config.yaml
image_size: 48
crop_scale_min: 0.8
horizontal_flip: true
vocab_size: 28
encoder_width: 192
encoder_positions: "conv"
text_encoder_causal: false
text_encoder_norm_position: "pre"
text_encoder_parallel_block: false
optimizer: "soap"
shampoo_beta: 0.95
eps: 1e-08
epochs: 7.8
lr_schedule: "wsd"
Rows from block 7 of the image encoder of a small contrastive image-text model, named by matrix and row number. Rows with one number belong to one neuron. Each number is 500 + 25 x the weight over its row's rms, rounded and kept within 0 to 999. All counts start at 0. Numbers have three digits each. After the name is the row's rms in percent of the matrix's.
After each neuron's rows are labels from the 100 images, of 14976, where the neuron reaches its highest value: "responds to" is what is common among them. Only what is clearly more common there than usual is listed. The data: rendered dice on a table. In brackets: how many of the 100, against the usual share in percent.
# fc1: MLP up (encoder.blocks.7.mlp.fc1.weight, 576x192), inputs 128-191
# fc2: MLP down (encoder.blocks.7.mlp.fc2.weight, 192x576, transposed), outputs 128-191

fc1.82 132:550505438484517501475525462487526446481523522481494481491460541512468495517481520468493543568503494543471487509533526500502483532456521492496517477470512474541515485511484524470465504485526499
fc2.82 138:496463506512497442541465514511487520533459521469520496507542513533515460512503488540500466478483523489499480512498493523489520506552476502487497464532498515456521497516495520504503523497503487
responds to: three on top (79 vs 29.4); dice: three (73 vs 33.6); grey die (49 vs 15.8)

fc1.284 080:530539501516522497464503503488490464470506504519499555473535480476507481498517451488529472497492506540485472503516534498531448528509515526484493488533533513507506503475492489504489496484509476
fc2.284 077:448521503499496501512486506517535506507479487483511495517496509524496488514488482540503526484457513502498502481498527495438500487486490483506458493532532531471504487452515447471542509480518527
responds to: yellow die (85 vs 15.8)

fc1.500 103:473505524518501512501485471476528530521507470456503497471467525475497524509546519481530531517490473511516496496534575531534522480517495482474495428502501460490507515492519494537475485526548496
fc2.500 099:503472495441546463499517499489541472475507502571499490531467453525524473475498502460492463505555494498534515485485485514503503492512501488517460539493465511520471455518483529480510507497478559
responds to: blue die (100 vs 16.1)

fc1.142 076:441526504535556473518509478541517483471447498477474506523491529507480469463506502485511503495463499501507506510516493510518506528492555515505452477499518506496501536469492502502449500498523466
fc2.142 075:467511544472489467516481500505475509458507501517513497537491457516515524491510509541490508495461550458442486514499470500517483530465491434488504520499530460512556498524499519515512488523477461
responds to: one on top (100 vs 30.1); dice: three (77 vs 33.6); blue die (37 vs 16.1)

fc1.309 053:509508445477524480475503493496510486538535501518524469482513492516500495512513525444473509494547526498485506489501516509537481518507461505483503508466517481576528533506488454476443486520550522
fc2.309 074:499501523489530528477513464472525527551484479523465486542498500476476531542477473530566473524452483480525525506479499537492563483494553515459517492485489510488493489482492501474541465528494444
responds to: grey die (94 vs 15.8); dice: three (92 vs 33.6); six on top (67 vs 29.6)

fc1.235 049:498479549472511478494531495483504471464451470499564482517535499537493470488524484485507512498447485498465521474540476468494468543518495505509535505433536482535510476548503483486571522523506508
fc2.235 064:534499493452497512520494569456533520527499539493524503472536528441509523517532475502532513482517472543472522465507515528454478542476482495485456450507511514534493520436462529493466500486491492
responds to: five on top (85 vs 29.7); total: 5 (39 vs 9.7); green die (38 vs 15.7)

fc1.408 084:502482495513504501494524530518523514487526496475493562505538495525458505487490529472504541549442458473464487489536540517483553492510529491503484526485508473503514491536489516498498500538522525
fc2.408 086:476466492470504534456484565531494489509539527492535507498458478444544476516522489543490475495534461491493496478466491485488467506513453499510494511488483503527496488525503496510481463506455499
responds to: three on top (95 vs 29.4); dice: three (62 vs 33.6); grey die (52 vs 15.8)

fc1.287 075:484491505462501493489519510511467517514447528457487505439511512507530495502499519457525483521509491487528500482497529478507511497491502479501467530488537495510505493519489490482517516524490518
fc2.287 076:482558505558472515529510492497470520488515523512487499505493509498509510503531522502504474531513504530463562503489512476517493480520507493517484496505467525509448475463482501518470505506524541
responds to: brown die (91 vs 15.9); two on top (78 vs 29.8)

fc1.32 089:495485496493506525514438500534540520462496519477461533515490482486525499494518490470483549530480498532485566518500498455530531525525517531531509494476514510491492484472444474514526539504490516
fc2.32 083:496542541532498475538534505531502550521486456563520486520448467539455467490481488473496441484456527511551489476498488507488543513472467488478471529508477513519484507511505480493526504519518509
responds to: brown die (93 vs 15.9)

fc1.4 048:516483500523478432474529517491520500538539517500516542460484505526524521526461489519501520508515499512469522527504536502510518486516522527571485490514477463534479506507496480509496491505489507
fc2.4 051:507488531494494568526491499513502531491489499438498505495531499523491489466546511513512462477492477523486518486454503474493461524465477537503506581509504487509510473507525506497479505446455511
responds to: red die (100 vs 15.8); dice: three (97 vs 33.6)

fc1.246 071:479466513485512509484505540514508492471474516494503514481510404513510541550539487476489516498548507485513513537471531490479515504547519497436471463503498556495533506462534512522515509516499496
fc2.246 083:523474517477480471510477492498522522531516508491476500461551535510510442505514499534512456471504464525493483476499550523500501474508499520512474537518505450505465490536469508505487491470520495
responds to: green die (100 vs 15.7); dice: three (74 vs 33.6)

fc1.392 086:495483532491499528522481510532462492496503502480521489502487456497482535474498494473515524519480519516496508500507476503468530504493510510528510536504498497537484509484472462481528520475528489
fc2.392 095:525455514507531480423519484482535507457526501516478525493506523488482464495480504523503509517546507491499503468504526461556455509491512519560500487498495540480511502466508471550489524492484497
responds to: brown die (95 vs 15.9); six on top (69 vs 29.6); dice: three (67 vs 33.6)

fc1.337 087:520516529509559481497535484514496476504482501517496452464485506492512497505520480495471517496475450494503515519516491482517513506486512513478500506513477470479506526511479505511495492491472551
fc2.337 076:480556489519480503487468525491506521510511511485496499501532510514518481493519504485449501529473524519467503499507479452550537508516522531533535499484490486520514477481505535508493454541508505
responds to: teal die (97 vs 16.1); dice: three (68 vs 33.6); two on top (62 vs 29.8)

fc1.571 145:512532507502494482457537527566483493498499515546500520492536510481493527527531496505501504490486495536479485480479529542481510512508530477536509446491517493539476479505533508511528515512496506
fc2.571 131:496535511534560504540489498502481487486488484526506463486455506522478513467479461511479462488513475497534512511492508536481491520470529495516447524540521466516505481473482435508501466488490495
responds to: yellow die (80 vs 15.8); three on top (67 vs 29.4)

fc1.532 096:467510530474498525498532492486487469509533534578525480489483481461518544496522487498508528514489511514470502516507501461514481485524507515473491455545477516494523527529483507498456473509518513
fc2.532 117:516447528472496468458486484460491491478485544507530482478509541517481471504482515542478499495467470489495507531493562513480489494522529516517475501500527485482465507482488523490536509457482477
responds to: dice: three (97 vs 33.6); orange die (60 vs 16)

fc1.472 059:500485515483523512544516519488467528463473494501517489535480501504479518532510515447508480513504552466489505463531521486531504526486495501530473494523541515529455499502497457466493480475541521
fc2.472 064:515503482493516532496487522488523500513457530511493496491520444476499505516486515507478518447486499499487543509500476553443519487491459459481489482492530512506501486525478492544477499477484490
responds to: black die (89 vs 15.9); dice: three (75 vs 33.6); two on top (67 vs 29.8); brown die (36 vs 15.9)

fc1.308 101:528474502488536488510517495491512471486513501535527491531483528517460502471470484480506515495531525518480459514502508497515502551508498491489535510453501532554549496516478515484495463492474563
fc2.308 095:477501521487520514517498520481540529507444493485503487495542482537499479522519476469504461491507452471503501496516551518489487522519495516489514503508467514479484530502483519499458517468504509
responds to: orange die (100 vs 16); dice: two (60 vs 33.4)

fc1.168 056:503486453501516520495530462497532449504523504505519513490503444486494489489441533464493501521497505509450516506503556539486534505514486497514551499511496484489508510543511454472528510482514552
fc2.168 066:495487517477492490473485532514537517494479468521530492528476476471518499492481481462531485470477532533486486486519476494508530489578537464504486521485513499517466522505528485522527514547502466
responds to: red die (94 vs 15.8)

fc1.263 092:462489493486474488503490485513527524448504501534512474530550464481515531461464481440514533479483544519508453468537526521484498548517507483492449516518499481512486484492481474493501503509545502
fc2.263 096:536502497460515510474505539496523477501496494490512519542455479503497480479535511512528491528499482535539531522454476466552497465496452527534482505515495468457512467493496526514520506530515534
responds to: six on top (93 vs 29.6); pink die (85 vs 15.7)

fc1.365 072:487492468481511519496517516514521503500538497464531475480513490522490527455498475485507468503460493478479513478444505515518515515493470523484498503543468498484525516536514510505473500464516500
fc2.365 086:496523508418456513479500550485448500514470510493481482511504476484485534506492529521481501522481494509527476480512533473498484493548522495492506550498496520514482464521519521466512484523505507
responds to: dice: three (100 vs 33.6); five on top (81 vs 29.7); black die (60 vs 15.9); purple die (43 vs 15.2)

fc1.101 072:488496522491533541475527515510557521472501477502489505470480453481497516507513521474500502523491457475499458483526535464485508497484555568522447521464526528493480480496491483550459515495521503
fc2.101 082:485502507531474458447514482517490496477569528490546481518485484511519473469540510511482491520495508479519519462524488482518536505529449512512470531504522445497536474458526485506509512476488544
responds to: four on top (75 vs 30.2); brown die (53 vs 15.9)

fc1.41 120:486477490475540516488499510469467459473460523508483485467532482488493510480526500471499478460481462512488528484478508494499506547484516544513497526486539512475500526514481462478457489467481538
fc2.41 122:523479485476479533490511467489534499496491502503518487502453531542467501499513506533480508519486520509445541488448450559527488528501520506484493506508491493491508508516511499523513453493465520
responds to: green die (100 vs 15.7); dice: two (60 vs 33.4)

fc1.72 090:470510488492498484459498470489496540499508478499492509491491507477497487502493510443490533554467488492512479525509540532512477503470447453524486456489455478529523499449483491521516491529515451
fc2.72 099:576519528510445471496461495486538504483479526480494461500513492530508494510522514492545513497485536502520483505467500552510475478476491472509475494522479506501499518510515493443467495453514495
responds to: dice: three (95 vs 33.6); four on top (94 vs 30.2); black die (44 vs 15.9); yellow die (34 vs 15.8)

fc1.331 072:517503522492517498505548539514528484514459504485483547529493457508488463489516529503508511522530462489487541543509500509512529496492522535505490516493515540479498495499535526534515518543495498
fc2.331 072:514512498507483498520503464472489524490537476487514484536515489481485551482496495516484480473512526509468466553491485451543510437527490529498521513502513447506499499481467482500504502467476528
responds to: brown die (100 vs 15.9); dice: three (89 vs 33.6)

fc1.26 161:518502471513501529486506521506473522497511503493504519527500490448485471505499542508525473497466509483454486486499537537500533536558510507516468503535533457545556503489497514487528498524504519
fc2.26 180:495501470492531493493474519528494495532506505529501491465457471427506486515474471507541467514487509548487520520490492490478497532444467482478482518469462509504479477454537465490506509503501488
responds to: three on top (96 vs 29.4); dice: three (87 vs 33.6); yellow die (60 vs 15.8)

fc1.172 107:503521477529455456487463497505510492521502495491539478505494525518550461548495512479527532504498485481498498456489536508500487510501491464503521471517521489482460477494463491479491525528546571
fc2.172 132:454468441478469560533504491496509517531467512524501534495460498555508511481478473491475539516532512524502536480482527523451531510484528458506507498547508528562487493509469478530470490472484460
responds to: yellow die (99 vs 15.8)

fc1.447 074:521498493522520510502516470498500501502515479545509492504500532518471488482537513512485503515504501478472480496477512510528537487549506472514509499504489506520537488523473515493475483498509573
fc2.447 080:479553476448504509476463523493500471491453543507516504458495479542494547481477510540481468464548549504568527521474483491522544470521505507465534534518516541490526524522515493497480493480502555
responds to: white die (95 vs 15.6); dice: three (80 vs 33.6)

fc1.388 179:476520502510527474473463509515491471486505513499504527489488500486486519440551524507502478482487482534515532498526523405444535474512560495504501505455522525473543486549528524490483488483500543
fc2.388 142:494498500494535477539477476535493530460490466497506517488524478502475508517557490516481484522491515486482469495510565459486476519471494479507503527515485509508496518508513454471476436506516471
responds to: green die (92 vs 15.7); teal die (63 vs 16.1)

fc1.508 086:494492496487533518474478486501488449519481460496512459548515532523471475484508472454537521492524477510489487476529486529494477510530511535457483539474510505497515569522501503476528508495536535
fc2.508 087:504481490507457473512489484501495501549500518544496546469452525503539464547514529500494498460502470522503534492472516536476522486540498491493469558453522491504504546487499479556508511439488496
responds to: orange die (93 vs 16)

fc1.425 100:544527546495550500522523507513496493492492510531484507490468506528485561526492476474480504531498522475519527521538503476501487469508507504476508492506503491508549517484474500455510464470548467
fc2.425 097:466495462514510471485525521524517502524513482533489465516466484517504501515499478473525525523451453490547482553510484507503532490504545497531513534528468507537496503502499512519512530522465436
responds to: dice: three (97 vs 33.6); grey die (84 vs 15.8); two on top (66 vs 29.8)

fc1.177 078:500468540528475519454478492547534462482502518518499530494486496531483509474568506503471510522516496500510492490530476501483555484512544520517482521500523510523486511538498499483407507507513524
fc2.177 088:488491455526518477527465518492503535482514492493502480503537521489505521523458460475475464498506502549533494503489507420534491499473482497518492497505473539499527513488482490507548490508479512
responds to: teal die (100 vs 16.1); two on top (73 vs 29.8)

fc1.561 118:492536477499511465484516513515553486501516503505481480496491502493491479509523469458509542498519516471499524494501480464509522525488504473455470513500526491503486506448484493509464502513530466
fc2.561 108:522472516482481487484492545478491489504493456517514463509475493481510531505514525494494504509524482483533456559533512541481450512522445508562497499522490573542496539505503466501511539534481479
responds to: yellow die (100 vs 15.8)

fc1.93 093:478496516499517479493539540506507459517544480487470524489506549527517494481466473495532506498484486486490532509486512509503516472523469526493514485465501457538480494514501533527458521530500509
fc2.93 084:530490511509510523503491502502461521476501523500535508538507462513487474539504514487471502535546455501491499496518469506489467524490485472505511519512493487475532519471486461510535500468520477
responds to: red die (73 vs 15.8)

fc1.294 098:491503494525483481483502511482478484569522523533460479515489529543503492545480513527503500519525485498485495476496481488497472504482500506506476511528490491481541468465492493511463506507556570
fc2.294 100:531513464498517457455489464560493496450477511518528482499461486493519501470521501527427486519485537490575495495511532531497496506440529516519485474481495524495501519497498480520556489507512514
responds to: dice: two (73 vs 33.4)

fc1.15 191:500516524502522496470492506523496484507543515488524504513506512487484482478580519494491468482516476537475547493541545452460488499536547488492531523486520535477529540499518459479523468458488508
fc2.15 161:495528501467472484483483527508465503502462537530481507496498502486476517501546500479509491469485509457506464477476503489519554480492531496496491463516502499513493517498509509469480437529504515
responds to: green die (100 vs 15.7)

fc1.112 113:527512456463504501553517534489515470482510484498482467518459496509542494460513530453527486494519482507515462512473512462554495532513521508524523470475469491486464473484520469533494471536547518
fc2.112 118:472500515482467435480486478519489504504504518475467485495487475483476525544484487512506526535518455554528455501502498526494470476503474514503526447491541553505489529491485495479471507462484494
responds to: three on top (99 vs 29.4); pink die (37 vs 15.7)

fc1.109 091:533485510537529510510501515487498514464499534525535465513529511485498499528505514461529502507494494525510502513496503472498492505517544518462475549469497507502511511484503475512476452503517485
fc2.109 086:495505476520483473500494467504519521516506481473511465489457482518505514540521464486507507527479470480518479498466510509473515522514492500533512507527475475473531477530501493518509551472453503
responds to: dice: two (67 vs 33.4); five on top (62 vs 29.7); black die (60 vs 15.9)

fc1.169 098:490447506509476531525506499502501505492482491528512493486487490490498518555498506467473519472534494505486475516483527545477463498512489512512489495469531477500500508516461501546462497502464534
fc2.169 099:487468478514504502472448516473505524488487487511472483495528468527488473557493500481524491472440464519474503499514505523498565505470503511515463510477454538491534511491541512496510484553493457
responds to: five on top (82 vs 29.7); dice: three (79 vs 33.6); orange die (59 vs 16); green die (58 vs 15.7)

fc1.161 130:491472466517518526523478460528473487491498501509499466537521514524433560532504515478497510511531521490530491498528510528531533496504545497520492518455522487494516489554463491488523485487560492
fc2.161 130:496518451447551474511494497501483500478492476468479478464464492509529441496506521521501521502518472517515506509460495463495516532509466507509519487508517489515491521491490494464461477497506527
responds to: one on top (100 vs 30.1); brown die (44 vs 15.9); total: 1 (26 vs 5.5)

fc1.415 090:447507515510519484482489550500505471491483533519489503504516464521500498479460469530492498546534469507501540480532490521484482504539500497511502520474495520483536503453514531535486561540566532
fc2.415 086:466490491507538504542492482485435497499507499493522487490455508512461500478498470508525513515513501512492518525490526506497506507497496535518456504507484460504509516481543536523510509512464487
responds to: red die (99 vs 15.8)

fc1.551 101:492488508530519481486448510501459468497502481469504499485533503531544466540498497461485528472519476477528513510498532493484470489521511487466530478495487491508541476497485510512526498483500535
fc2.551 100:536500475537472482517565486496523465500544497543502469491506511527505479486511473470473501516516518519490465510502485490511521516496526528520492517497526486494490521506475477510504476486506509
responds to: white die (96 vs 15.6)

fc1.548 111:538486490504494491548566513481528459480486516471509511495484510536484489531509498471507540543524529524491541492475497539491502494522451466450477508529485540498474525535523469533458516534544516
fc2.548 108:509480462453520497472505491493459510535486461527526488497555455505515551468440487500511483536502517517471490510533487480506493538518530531488501496527501462514485512515501479481504522469575459
responds to: two on top (98 vs 29.8); dice: three (67 vs 33.6); blue die (55 vs 16.1); red die (37 vs 15.8)

fc1.304 104:482501510493487453550514468485505480521468448526507476484512485470526476505493527505489510485483480492471551483482464499491476515500480533493464466491460507501474538495498507485528521507518479
fc2.304 089:531529513470465522464507520502507510477512478463511471519536477540523493489464506497507485468483476521524487540530495504526509459474490530501479498491461529477483500514483477481499493527524540
responds to: two on top (98 vs 29.8); total: 2 (52 vs 6.3)

fc1.391 053:504459482487494488507494514539484495568527502504506467479487473524514464458529529455513510510499468543502553506527493503461498489498513551553497472502512501486519493488491466527498506461527533
fc2.391 053:482517502473510504478511480480502493522469505546502513484540512541550522525506543470445511508492521505484500482466489470495506534552536471445490481526483461515531485509516476480525516476521450
responds to: brown die (87 vs 15.9)

fc1.404 100:514497533514497487468508490493490482499499506521569514496502478513502499505496494507508509485533493496476535520522501515513505542477471442508498500527492511455526534496489464501486528455529533
fc2.404 120:524520449518479467499454523535498484507456477523463531525471503458489494515536539484490551532508479487506483514500503499501497502495507469518513516524488498518491515506457548485428519500477517
responds to: yellow die (68 vs 15.8); dice: three (62 vs 33.6); black die (40 vs 15.9)

fc1.428 117:473499484523517491494469516503537447515524484465484544509494468496518433539546494482501483486524522502507464522487505493513515500536520500491513474451471500514525492504509516518495490532568503
fc2.428 123:493490469505508517534484508544481510496495481481541470495512488512544499518487531492493515476509515473518482510502497516508486482493457497515521520474476486513532522450516497478509499415484532
responds to: dice: two (60 vs 33.4); black die (44 vs 15.9)

fc1.156 113:522464506490539518551505490485521468501541529546543509500497525534499462503533522500523510510528481519504512509472469477531484536563531512461505457441503506523526488512522505540498489501460549
fc2.156 127:499540475494503472470504478472506521485452468536488483493466524531516533511476498497500514484477490527486503512496496500505497487442472459505446536520488486485471487536496521476493487547512437
responds to: dice: two (64 vs 33.4); brown die (59 vs 15.9); green die (53 vs 15.7)

fc1.230 098:529478507499473487491522494481496484478554462508507503490463549441524489540527482502464531502566448483500518497531509493498494502504507473482498531484495459525522524525521541488472490473511458
fc2.230 096:484497493494515521492537434449552513510485470509478471509485478516504483468489473536536516534465545502526516528502510496530485526513533490533478475515474508535494477522486516458514497497478501
responds to: black die (100 vs 15.9); dice: three (82 vs 33.6); one on top (74 vs 30.1)

fc1.204 107:418473559487521467490503518494505485504490505512510528430478488512528439555484499462522523515506494488486480507551487513461516498534511525495511514488485451490497509520480518562494524505535488
fc2.204 100:517481454467469467538502500523485505497513498541486537538493528473495499474520512519507505506487507467529514507487535442509502541512510522494457537501486539537507501478515474474512509546465488
responds to: red die (69 vs 15.8); blue die (42 vs 16.1)

fc1.572 082:500480514512489494526483519529507494503518495518522496495481473506490512472497490526525507536516503511474534498550475594514456531529466526499537470502536515546468462510518506526482466533561504
fc2.572 071:505540516530501497477515482489502507477519489496487450541505509540523458502485542510546484441491479516533505476522487521518497493490509508462514525509502512516486522484526482493522504494500518
responds to: blue die (100 vs 16.1); dice: one (65 vs 33)

fc1.123 088:498504511485546501463499475497530491519538483480501476532489523490508505558521491472528510482447519497482514491495534493511505538513493503508504513483557514524549499509454537512543534542543515
fc2.123 096:502465508458498461485507466511492523511491535497499548494538522495503516477489472503484515472521494510479510477516511546455485481514497508491456518472478535456479511509559479516482523495500520
responds to: green die (96 vs 15.7); three on top (78 vs 29.4); dice: three (65 vs 33.6)

fc1.458 104:446502545499478498490509521476564507532475491519494463476500459522547508481521469466499465522497454489512469525507495576469547474510487501516484503495500537503508493513464487524477500523470506
fc2.458 095:522489494490506492510461507541489514496466530479503532499511527526472489469434520524502491487492520483461492499473476489493484467480514465503479502524513501502505506520495502512483491485527455
responds to: white die (88 vs 15.6); dice: three (84 vs 33.6); six on top (72 vs 29.6)

fc1.389 121:495483525522508474504431520501527534452482561522492475508480505502524493521498475447497518513507470476494529518548473488530507541494460455520502464498463488516527507475491477514477493523522576
fc2.389 127:444469449488479527520508468512486506529500500504517531534486517486499498493493476488480466475520527489485461496471537502462501510471538484492457544477472483506464500533498472518551479495522406
responds to: red die (88 vs 15.8); dice: three (82 vs 33.6); four on top (68 vs 30.2); two on top (66 vs 29.8)

fc1.377 097:554498502511495494463514500496511494537511507527481507461518504535519478492492489492496521537501443475527518513517500509526509511500508526478489513445515469512460504518519513484524503510518513
fc2.377 098:463506519506467526499513453514521538508487497502496497489476502439483507522522519467502512519515490534472503513482507440467474546532479500493486475500452504543543492547494489478494507524519480
responds to: grey die (100 vs 15.8); three on top (65 vs 29.4)

fc1.361 072:534499521452501480488452451435475511477495547527512483458481521517510527494492525462482483502521492506486497492527471449524476516487512512465475471526478465491519514518489473482481515516514518
fc2.361 076:476504492505502494489527489565525469504510520481484551500540511467483506506505466531483512492487495508474503459508511489522534491506542559461520489490504473491540480470490509555467506513445515
responds to: white die (89 vs 15.6); dice: three (78 vs 33.6)

fc1.544 099:503553497524489488436560482499532552498507498518515490484521473491535480500523521545514479507489498504485472510516485459503494525488488514482476478515495519486460512506496490522478514577487530
fc2.544 093:505493486513513513520466514528531471438494523479477470493512501529496508497479501506470524504516508503531527464457563489510478454533487480531542538520520532478511471523522542504512458471518466
responds to: two on top (96 vs 29.8); red die (92 vs 15.8); total: 2 (39 vs 6.3)

fc1.277 114:523516514508454502509537542471477466504494483524507480508500466510555509473467498525533532503531481478529574495490496534511471555503523478541483488485517479518506533452474489505468500545516517
fc2.277 123:534472508468532524497473506505461513533520478533499533462460492478487465541524474459481486473498506521502491504501470505513487496476521476429500525518474459515496526520489541476509527485481488
responds to: four on top (96 vs 30.2); blue die (91 vs 16.1); dice: three (72 vs 33.6)

fc1.450 093:516542492541469506443471507466496439515513518490498483515518505502499508479487452439485537457479471491486497493535500500507457498488505531508536475506496513521541499499461487501515482524532494
fc2.450 089:485500481516497511492507490457501528522503463486508558532525489505525523509509475496526509442479443524517495519528500513544498486504506484499536487505525470457490518491494543563506510459469517
responds to: yellow die (95 vs 15.8)

fc1.448 091:523519464511545495488455512484531503484462499530537537462496494514540492485494483489527553468522491534521487467556467497468496529513513519527476526462519518477471494508518527507542489508522465
fc2.448 089:465453489483514489483492513510488502486494492501488485514543544500483484507504557520437493512505454510505500497513504558492510482503496532545486550556493501491510527503535505511475506510481513
responds to: two on top (72 vs 29.8); dice: three (68 vs 33.6); yellow die (54 vs 15.8); orange die (45 vs 16)

fc1.560 055:513522494506488502537505510502504507517511469486533501523505506536514517494524536477507479526484464574470490536516501521491522452503549564499516476483469447516519525469465509518444493490537491
fc2.560 049:464483515486510460475483483515498470525505489505506508529481539499505485506516527531508511536522472506490518492479500516491562501499514500483480490495540507500487481507544484481497475495501441
responds to: two on top (99 vs 29.8); teal die (86 vs 16.1); dice: three (60 vs 33.6)

fc1.131 087:500462484520515496525491494501541519480520544519497480460482486515494436446513488484551497522478490513498521514521475497468519499493496531504505497476491479487475553472500530479458452485504512
fc2.131 092:528534529467495521476489543526507506457511482518495527517519499435463468527475525502556499507501515495513494510520506481477487472505497481473494483541501517511460513499492518495527520525530472
responds to: grey die (89 vs 15.8)

fc1.512 086:496489491499477497499505525506501520500532502551484563502522507505537467521490481485495554512460497531499514503514534544537512480473496492507467469524523522511489445481481487543497498512474483
fc2.512 098:494496515482485489505504494516511455502469507472486485540518528482525500468511464518508447518531535533471531505516500499490481546496503515521507506515531450519476499518525515473465476517509503
responds to: red die (99 vs 15.8); dice: three (80 vs 33.6); one on top (67 vs 30.1)

fc1.299 058:486523511489496511510473511504521471453476476515484452526512469490503479515439492517473504534507500481478482491549496494468502495496511497527498496500457544476489541520456529478488489488538496
fc2.299 058:476480493517477521534517484470530486523505465482535487478516524505509512422486481475498472482493507452502494518490549477510499487449556562470531536521499525480555484485545458524474475513470465
responds to: dice: three (75 vs 33.6); grey die (45 vs 15.8); red die (40 vs 15.8); blue die (35 vs 16.1)

fc1.196 080:492546537539528520513474509517541476487536490559547466520508492485521495499506556498503532444528491455508462521528496463517463523471512457481478504491478477548534503525457497525466488468504477
fc2.196 092:460530486529497488521506502514538514504507532489489510508498515554513503530495508478522470488466438548508546492489496497489536538480463540544506498527509480475508513522530478453505471524545459
responds to: blue die (95 vs 16.1); four on top (95 vs 30.2); dice: three (80 vs 33.6)

fc1.370 105:554543477496525499489540478508533471469495493521549499511479500498502497490512459528456507510528469550505540492518541504489540540503481544494485512505524518498493490524461487478486493484506467
fc2.370 110:512514460448525493477477502534479541510461533473483468485508426521466475540488433476511524484459500512474505514498502509485467443474514523533523510516496547515511512492487487504555504499498505
responds to: black die (63 vs 15.9); dice: one (61 vs 33); blue die (35 vs 16.1); total: 2 (27 vs 6.3)

fc1.533 083:499506531523495499505507506509472515507514487518502466492484465443503523490500519490522584524534514506513512495503512488505543485484510475484500521471500511467514493485517491565512476515536507
fc2.533 081:487498457504505498542500514453493513484494501501444489528509536537478507517495452508509487511518496493474485469545477535497493529545520508505465492490494513504484486445535428448514508504489480
responds to: white die (99 vs 15.6); one on top (67 vs 30.1)

fc1.395 176:504506521526527553488478482461541514471484504511517484484488535490469488513500522465508474530452503471496478519520450542527494491464465473493494488504499454499500512501490579496443519499519446
fc2.395 160:464526510508505521528510517475506482477495501493497496463500532491482522557496507511467537492470503460481544495493528481502555492515477520493511515446508488456546474481542527534506492505504534
responds to: white die (100 vs 15.6); dice: two (60 vs 33.4)

fc1.412 092:517495504476496473543533477482512505474516494508520500516538477551511507565516500470514492461505442534457490516488490508483479530517470534481518496538477449537462503482521511480504483498467527
fc2.412 088:517470514522527507494572518467464513520464525524488472495502493503491443485525518479484516477487529532531520521505491458536504503494470515482475510466500508499507515487483507538486523527537469
responds to: five on top (96 vs 29.7); dice: one (79 vs 33); total: 5 (77 vs 9.7)

fc1.214 078:508487496494508514449515540508500493455503477500529493480526508533479526487519528431481504476487487535479493504508516559502485562492453502535490545495475510526512481503517482484488516477478428
fc2.214 074:549517538493475537480478450508467456504459501464555528460507523538503494482478533526489467531469509534463500511500498514533479508512470522461452464488526459507487546484494496486475529475500541
responds to: two on top (62 vs 29.8); red die (55 vs 15.8); yellow die (42 vs 15.8)

fc1.356 164:570516473501506509461505501455504498509512500536486485541485471507520528467517481511527521470514512506501515538455527471487494490509549527450524477522499483484475515520510531468463512497522493
fc2.356 135:477514552500451482505554481516478495520514501482522520492518552479579517477531512501507513533477510496511474496505491510489509506440509480492491543527511489534554486483529506522514492515516483
responds to: dice: two (62 vs 33.4)

fc1.455 090:524476521500499518506522554508528500473517479463537494482542503548506485492512466526498510499507508495508514505481519459528490503485459519490527504475488470520517496465491456477477491506506487
fc2.455 087:455444517517500495488497510531503510524528506523491486494485499517476525462460536529499519518476492485497462458512460505505501507519512535517500525495481489425484516533521512509536473524509460
responds to: three on top (83 vs 29.4); black die (73 vs 15.9)

fc1.345 079:489502513507515484466461523461499456497528500524513512490496441539461488519526484489513553516508493554477471498543511555507523508507506539500527491492474530531498488488505506509422492522554460
fc2.345 075:479498538526510521532496485534514497511521513479522531508527520483515496534523468479518480529496529514492551480490477466463493537518460515519516502475481489468500528502481522506488463473462508
responds to: orange die (98 vs 16)

fc1.441 072:482516501526528448473529522515535471522497510491495488466473497496527520525527481485514525505505490515484516513564480552522539470519498484453549515460489491486532507500443493469540487505550516
fc2.441 087:470480531527514446505492478526487480516509533528495456504550485530470465467528499492528583496491519439504451508513501501495507483490492519538493491515475483512488498499522493446456480493573517
responds to: three on top (71 vs 29.4); blue die (40 vs 16.1)

fc1.164 059:482488468495504521525509538487534460498507515527472511522500464523479449483552517475512483502521502495486483536506502484489548524487541546490490519510544510489510508515518516528449519495505521
fc2.164 078:461532507538521487489497496500492505470507504478541487501481480452531483523513485491513505507473496478529507503543507499472486481502476512566564541501451492489501529486497481497506503521513514
responds to: brown die (100 vs 15.9); dice: three (92 vs 33.6)

fc1.220 049:486533472509537507504439507451471494508526482516475509484454456542519487479545533435544505509509492472501477564522532460506488487535518509466480529510546485511497526456501499480475486496511563
fc2.220 068:504496507565482496523447484488512468483477486536510479476483554511452481504481540585455512538498496465471452478527537500473490508498426472505524480524516480533494538489495483522524499496507478
responds to: green die (67 vs 15.7); red die (44 vs 15.8)

fc1.565 088:525476494500471524461518521485529511512490464488511525533476537535531456519506517464521494526461488496465478516466549483530496494503477484536476501499486501546505447476478463472532500538492518
fc2.565 094:478509511451536506512486446526477450556501488520470510497462467444512515501461530502467541475474500498475500531484461527467490494513505508485465501492495493476482480489471523512473506524538515
responds to: three on top (100 vs 29.4); dice: three (72 vs 33.6); grey die (48 vs 15.8)